From a checkpoint of a small audio frame classifier.
Model: arch jasper, activation relu, depths [3, 3, 3], widths [128, 128, 128].
Training: soap at rate 0.0018, batches of 256, held-out accuracy 99%.
Rows from block 5 of a small audio frame classifier, named by matrix and row number. Rows with one number belong to one channel. Each number is 200 + 30 x the weight over its row's rms, rounded and kept within 0 to 999. All counts start at 0.
After each channel's rows are labels from the 100 clips, of 14848, where the channel reaches its highest value: "responds to" is what is common among them; "lies over" is the class under the peak. Only what is clearly more common there than usual is listed. The data: songs of 200 made-up bird species, synthesised, often over outdoor noise. In brackets: how many of the 100.
# convs0: first width-9 conv (model.blocks.5.convs.0.weight, 128x128x9, each kernel summed), inputs 0-63
# convs1: second width-9 conv (model.blocks.5.convs.1.weight, 128x128x9, transposed, each kernel summed), outputs 0-63

convs0.86,187,166,197,155,222,149,190,214,202,179,160,194,167,178,152,146,149,212,261,241,202,194,225,213,173,200,160,220,215,208,136,177,181,165,200,179,156,154,195,160,169,245,120,167,208,220,235,205,245,183,177,220,210,176,163,160,217,239,199,227,202,181,212,170
convs1.86,169,198,232,203,172,207,179,242,147,177,236,233,171,192,247,209,182,226,199,170,189,243,130,171,180,165,153,218,170,189,216,167,227,208,172,195,181,256,219,174,205,151,266,167,198,199,245,229,211,270,217,274,224,194,145,195,212,175,244,160,184,168,165,196
responds to: downsweep (67); first syllable: downsweep (52); pitch: high (48); first syllable: dip (35)
lies over: dip (38)

convs0.112,187,158,174,137,172,243,179,212,182,213,217,258,148,179,213,166,202,187,199,194,187,194,223,216,188,158,183,227,177,261,174,184,204,197,182,195,229,208,250,171,191,170,214,210,153,243,217,168,223,227,178,196,234,188,220,174,173,188,206,211,162,208,147,168
convs1.112,147,227,198,190,165,211,248,189,202,205,191,173,232,216,194,221,199,167,175,195,161,167,195,155,225,185,213,194,141,196,241,226,184,143,274,185,175,186,146,205,204,257,188,192,171,240,234,225,157,136,244,197,195,197,255,199,208,173,201,199,202,176,202,247
responds to: arch (63); warble (55); first syllable: warble (26)
lies over: no call (98)

convs0.26,173,214,205,217,210,137,222,228,217,188,181,224,214,180,211,212,216,224,187,150,207,220,195,168,150,185,183,204,216,190,237,193,171,146,240,157,229,176,184,164,139,198,216,213,245,273,199,173,248,171,216,164,217,195,192,214,203,171,179,218,207,202,190,146
convs1.26,190,208,209,159,214,211,226,215,216,239,210,218,146,180,178,218,193,242,219,161,185,162,191,232,197,177,187,221,198,140,203,223,191,223,209,198,177,209,215,179,241,216,157,184,259,168,273,166,186,208,175,170,248,239,191,211,219,260,178,213,168,163,195,191
responds to: upsweep (100); first syllable: upsweep (54); harsh note (46); first syllable: harsh note (46)
lies over: upsweep (100)

convs0.38,226,283,188,188,139,197,211,187,173,203,164,171,188,200,197,191,228,127,171,204,213,163,233,191,183,163,210,237,146,155,182,200,171,196,163,178,186,193,199,175,192,208,164,126,225,188,204,178,206,203,205,157,252,180,206,168,166,194,230,195,233,235,236,179
convs1.38,162,208,230,189,240,134,223,269,226,245,195,180,187,193,222,239,223,234,179,164,187,197,177,226,189,224,213,200,198,245,168,194,182,179,224,250,182,212,158,182,286,234,228,197,212,215,218,198,195,186,167,212,170,189,170,223,205,157,244,181,218,251,182,245
responds to: dip (96); first syllable: dip (81)
lies over: dip (96)

convs0.30,228,227,175,178,186,153,161,202,200,159,171,232,195,233,155,151,166,159,222,165,217,147,164,184,176,139,226,224,199,239,233,211,191,134,219,188,189,196,242,238,179,178,206,153,197,220,162,189,255,175,217,169,170,174,173,193,208,222,199,182,189,197,212,161
convs1.30,207,135,203,169,187,187,192,231,219,164,167,144,279,179,198,192,150,180,227,178,192,185,234,202,212,173,180,169,220,173,234,202,238,194,171,204,224,170,166,209,198,212,237,186,251,208,166,165,262,142,151,252,220,227,226,182,198,184,161,253,202,217,190,152
responds to: downsweep (92); steady whistle (63); first syllable: downsweep (47); first syllable: steady whistle (40)
lies over: downsweep (65)

convs0.16,181,188,214,186,187,224,157,299,177,143,213,204,153,198,211,199,181,219,177,152,196,158,124,189,189,159,193,182,197,207,195,196,155,213,230,198,168,230,236,156,174,225,192,192,204,242,199,222,268,225,226,251,169,220,164,202,199,168,202,156,158,185,186,161
convs1.16,226,174,185,202,158,220,214,186,227,162,195,207,159,134,225,180,246,131,215,208,183,161,230,199,277,213,227,266,206,266,265,173,226,209,147,160,200,173,181,207,217,191,196,173,212,175,168,258,155,241,221,136,190,177,206,215,209,267,224,247,260,193,188,245
responds to: arch (61); buzz (39); first syllable: arch (34)
lies over: arch (61)

convs0.15,250,228,174,198,239,186,222,186,202,154,245,220,174,213,194,232,228,192,161,212,201,191,207,226,172,186,211,178,171,221,183,219,152,155,170,99,204,320,211,226,222,177,228,246,255,210,205,181,170,264,222,214,185,173,242,164,178,166,219,175,219,185,211,204
convs1.15,234,261,182,173,221,163,193,168,201,188,194,190,161,194,199,276,198,217,262,117,216,203,180,209,200,167,240,246,185,194,192,218,196,224,174,198,246,213,192,171,212,189,153,212,251,288,183,219,151,225,199,194,229,234,185,223,177,258,160,179,180,204,205,177
responds to: downsweep (90); first syllable: steady whistle (49); first syllable: downsweep (41)
lies over: downsweep (90)

convs0.83,216,190,206,219,202,177,143,152,182,142,224,211,203,204,190,149,165,250,232,190,187,201,181,185,169,179,199,217,180,192,172,216,231,202,253,208,150,233,186,186,196,152,239,230,231,199,233,218,190,223,190,182,171,200,167,235,152,164,154,152,239,181,169,217
convs1.83,166,225,188,200,228,184,215,165,224,193,160,211,125,224,244,161,195,197,160,178,228,196,190,159,236,199,221,222,195,240,237,237,183,169,259,259,209,215,145,205,274,210,205,205,173,157,208,210,181,212,203,185,253,249,197,177,208,204,200,142,237,214,212,154
responds to: downsweep (87); high song (83); arch (52); first syllable: arch (52)
lies over: downsweep (81)

convs0.18,199,167,155,197,202,206,216,270,231,241,228,179,224,177,203,237,200,176,188,192,192,178,158,185,162,192,174,200,260,205,264,186,198,183,211,206,186,168,210,151,192,213,173,140,226,264,125,214,181,224,182,177,155,250,232,260,194,163,200,197,162,212,195,260
convs1.18,224,172,180,240,179,218,235,169,207,201,241,227,174,194,192,164,169,151,183,180,204,165,198,191,188,230,235,187,182,157,232,244,222,209,229,234,137,196,164,228,189,227,159,141,158,198,200,166,141,235,219,197,236,148,166,207,176,213,219,202,158,189,213,193
responds to: upsweep (100); steady whistle (95)
lies over: upsweep (100)

convs0.84,193,182,220,186,171,232,198,191,192,238,240,194,184,160,187,192,153,149,194,211,221,227,195,257,160,179,177,198,211,228,243,206,217,251,216,185,221,210,229,162,184,168,191,198,176,168,239,214,216,174,206,232,212,184,169,189,209,188,199,238,185,152,311,219
convs1.84,202,183,196,194,283,197,223,172,193,176,150,171,216,231,250,197,203,146,229,166,231,185,233,146,189,178,243,237,183,201,199,158,243,262,254,178,162,214,245,232,206,213,202,194,211,146,179,231,177,218,214,152,194,215,185,175,211,273,203,157,177,228,164,211
responds to: arch (72); first syllable: arch (52)
lies over: arch (54)

convs0.103,209,204,201,199,184,188,235,229,196,234,210,225,182,215,201,207,202,254,226,228,213,215,161,188,154,199,257,216,190,244,170,159,183,173,217,211,229,219,186,160,126,197,212,146,184,259,234,200,177,208,215,204,226,199,194,212,186,190,144,215,189,245,181,150
convs1.103,231,216,226,167,199,204,221,276,211,227,209,180,184,223,239,185,199,295,182,210,192,267,192,228,164,223,153,231,178,195,246,176,196,165,168,170,201,242,182,151,170,254,161,183,170,209,192,138,254,218,216,198,204,208,216,213,164,208,209,161,215,137,174,177
responds to: arch (76); high song (59); dip (45); first syllable: dip (43)
lies over: dip (43)

convs0.44,224,245,195,229,227,184,192,179,166,175,210,180,201,189,175,185,187,205,185,201,153,150,166,247,240,152,158,228,196,209,226,289,194,198,227,197,197,164,231,192,196,178,170,245,163,139,162,207,208,236,164,139,193,184,230,212,195,266,229,200,157,241,196,206
convs1.44,181,216,221,214,203,211,172,214,222,119,193,242,221,151,165,205,174,190,173,183,186,158,170,201,219,137,213,170,203,237,152,222,244,195,199,217,202,161,199,182,189,187,234,216,177,210,171,216,221,241,199,178,233,230,220,206,209,180,199,139,205,189,166,232
responds to: upsweep (70); first syllable: upsweep (69); high song (52); click (42)
lies over: upsweep (51)

convs0.110,179,221,199,184,226,207,181,222,207,182,229,172,206,268,194,179,198,165,185,188,214,192,162,216,173,158,178,248,214,195,179,233,193,171,201,140,157,196,193,176,186,195,225,163,211,208,144,204,227,225,198,253,176,180,200,192,186,165,175,135,170,192,194,237
convs1.110,186,193,223,149,217,197,200,233,201,228,189,176,226,158,202,174,214,178,210,188,169,223,149,140,217,160,209,183,181,212,232,232,229,203,247,183,213,170,193,209,211,238,177,174,190,185,229,197,254,170,145,173,200,214,189,183,253,188,183,134,179,224,238,210
responds to: upsweep (99); high song (78); rich in harmonics (78)
lies over: upsweep (96)

convs0.100,211,156,219,220,201,104,230,191,203,200,266,185,180,173,217,246,185,195,225,249,209,167,206,239,181,241,223,162,182,242,167,161,182,120,208,218,160,191,177,211,192,211,196,230,240,215,158,201,175,191,214,179,166,196,185,154,161,211,225,197,201,187,203,200
convs1.100,183,185,225,167,248,191,172,223,179,243,232,211,222,224,215,129,172,176,156,226,144,151,219,204,204,204,182,183,210,177,195,194,200,269,160,216,237,168,155,196,212,205,228,312,159,152,210,220,210,179,228,204,196,205,184,189,222,170,234,214,212,207,223,267
responds to: rich in harmonics (92); harsh note (88)
lies over: steady whistle (48)

convs0.115,145,157,203,292,241,140,216,191,207,248,224,133,193,263,222,199,236,198,168,196,156,225,194,239,174,211,195,222,163,187,170,240,224,176,210,225,158,186,190,185,209,239,126,194,225,182,217,200,187,168,205,187,196,183,154,223,184,203,201,173,179,233,221,244
convs1.115,223,213,174,219,194,223,198,224,173,189,177,245,169,131,212,183,160,223,243,160,202,124,235,199,216,141,218,197,178,233,185,233,217,219,215,172,217,200,144,193,171,170,200,207,226,189,219,200,208,210,195,173,196,171,226,201,171,138,145,215,243,203,244,210
responds to: warble (37); first syllable: buzz (34); first syllable: warble (33)
lies over: warble (37); buzz (30)

convs0.36,185,221,180,201,179,174,208,209,226,218,190,183,166,297,147,166,170,186,160,180,213,228,221,187,207,199,207,155,208,263,153,231,166,177,228,235,179,193,219,194,191,204,144,292,218,241,154,207,216,216,191,233,240,193,195,227,249,203,154,187,175,181,179,235
convs1.36,249,184,184,186,217,193,259,199,194,195,197,198,234,157,192,194,141,155,210,167,181,274,196,187,190,174,225,243,158,179,229,218,187,257,201,159,227,164,171,201,198,191,198,196,205,249,212,210,270,162,215,203,193,234,207,251,170,218,156,250,155,195,237,236
responds to: upsweep (82); first syllable: upsweep (82); steady whistle (52); dip (44)
lies over: upsweep (41); dip (36)

convs0.124,173,182,162,207,200,159,182,217,227,188,207,178,204,148,202,224,177,215,183,246,165,196,177,193,229,183,204,246,187,216,212,145,157,216,209,218,211,196,159,194,232,160,198,190,184,222,231,183,153,234,220,205,222,189,196,216,196,191,215,156,213,185,247,237
convs1.124,164,258,243,192,215,164,222,224,224,176,250,162,250,209,196,206,212,187,174,248,219,194,236,174,192,275,194,158,180,170,269,157,186,171,191,184,218,262,197,232,184,154,214,211,207,167,183,178,246,195,199,222,195,185,171,156,189,156,225,210,184,226,147,178
responds to: arch (74); fast repeats (74); buzz (67); warble (60)
lies over: warble (60); downsweep (34)

convs0.75,216,190,202,175,212,211,178,185,164,224,207,220,197,248,218,217,162,187,144,235,169,131,204,214,226,213,241,196,244,197,227,214,233,187,175,206,192,225,262,249,191,189,233,244,199,178,164,204,179,140,208,201,167,195,225,230,210,237,214,182,201,198,208,231
convs1.75,208,225,187,193,164,195,151,191,222,144,187,233,190,120,227,232,160,198,228,231,198,170,144,213,186,240,196,248,167,224,213,192,171,186,176,216,171,161,188,231,222,232,153,226,175,213,215,181,190,196,223,144,225,190,181,239,220,219,229,218,197,250,195,304
responds to: warble (72); first syllable: warble (71); fast repeats (47)
lies over: warble (68)

convs0.37,202,146,203,211,217,193,181,192,191,239,202,208,199,171,207,186,133,199,197,145,233,188,189,201,204,201,160,190,248,200,202,241,198,199,188,178,160,161,153,222,222,201,189,216,173,204,230,187,203,182,189,165,202,194,203,228,222,236,251,152,189,214,143,232
convs1.37,237,239,205,174,216,179,188,194,199,238,253,213,191,200,176,220,220,168,205,214,244,207,248,243,160,155,176,223,281,193,231,296,205,180,188,182,237,216,172,153,205,202,191,215,196,174,184,170,195,228,208,221,155,167,176,176,162,175,254,260,224,166,230,205
responds to: warble (75); dip (64); upsweep (59); fast repeats (54)
lies over: dip (45); upsweep (25)

convs0.7,197,244,237,200,158,219,185,217,156,239,247,176,224,233,170,226,219,167,190,187,195,161,178,254,255,185,177,194,190,241,217,202,186,176,188,201,237,213,240,225,205,163,273,174,224,177,207,216,122,166,222,172,193,170,217,241,198,208,237,182,220,218,175,250
convs1.7,235,228,190,177,160,188,128,145,211,186,210,226,173,194,190,240,242,226,212,188,216,162,262,192,195,200,213,199,205,192,201,223,237,235,177,178,142,230,216,229,191,228,213,216,144,268,210,193,183,238,245,231,219,190,173,200,196,214,205,144,156,184,214,212
responds to: upsweep (96); first syllable: upsweep (64); fast repeats (61)
lies over: upsweep (35)

convs0.32,185,203,250,259,211,165,147,201,217,182,181,166,180,212,223,181,257,169,170,148,206,200,164,147,228,186,223,226,213,223,187,165,200,222,167,141,147,179,220,170,201,221,173,166,176,228,176,175,202,124,207,184,210,231,197,167,214,218,286,168,194,193,175,237
convs1.32,207,209,183,263,209,187,254,233,157,145,228,202,201,202,171,156,199,199,191,179,198,205,200,231,233,180,194,217,234,180,208,178,192,152,181,157,208,189,174,243,207,221,234,172,244,217,217,190,151,266,158,212,261,173,227,181,228,198,285,216,238,222,187,195
responds to: warble (63); harsh note (47); dip (46); first syllable: dip (46)
lies over: warble (52); steady whistle (48)

convs0.91,200,251,149,214,183,238,204,229,181,216,226,187,163,195,147,227,200,228,246,194,233,218,193,194,219,234,160,194,202,155,222,177,205,208,190,154,204,219,136,184,200,119,182,135,192,217,186,176,208,234,220,189,231,225,134,178,165,196,211,170,170,206,208,180
convs1.91,158,200,222,183,202,202,163,139,184,239,147,228,169,226,210,211,213,208,179,175,162,174,214,176,185,192,213,176,206,213,220,201,245,248,179,202,195,183,215,184,226,169,167,182,223,188,184,210,178,186,211,206,180,167,140,241,200,191,211,193,153,179,152,195
responds to: warble (100); high song (97); buzz (94); first syllable: buzz (90)
lies over: warble (72)

convs0.52,202,185,218,225,250,167,177,203,176,144,168,156,173,170,235,200,224,205,169,192,223,209,220,169,207,109,161,223,195,251,174,223,164,216,187,173,161,157,222,145,213,147,148,269,192,177,240,232,222,211,195,219,194,153,210,214,200,244,220,173,188,206,166,172
convs1.52,207,197,195,174,210,221,149,202,236,135,213,199,258,223,232,172,235,198,233,237,200,172,150,239,182,176,153,199,210,235,203,237,210,171,210,171,207,172,224,229,177,187,235,197,189,186,174,197,206,257,177,170,221,232,205,169,141,197,163,185,211,178,244,163
responds to: dip (54); first syllable: dip (39)
lies over: upsweep (34); dip (32)

convs0.78,179,151,155,158,200,200,251,217,134,181,219,190,208,143,239,227,222,231,252,121,228,203,179,234,191,205,195,174,204,227,211,163,132,173,202,198,204,174,196,253,162,174,228,187,166,183,130,148,187,176,191,161,193,183,176,228,177,174,265,195,148,205,201,230
convs1.78,238,198,206,250,201,174,185,211,257,218,239,219,168,225,171,157,245,197,223,201,195,197,186,207,228,156,163,248,258,153,229,178,217,168,201,203,201,197,175,193,175,164,203,201,215,192,230,190,167,227,208,190,241,255,241,166,187,240,218,180,246,162,140,232
responds to: steady whistle (99); first syllable: steady whistle (89)
lies over: steady whistle (41)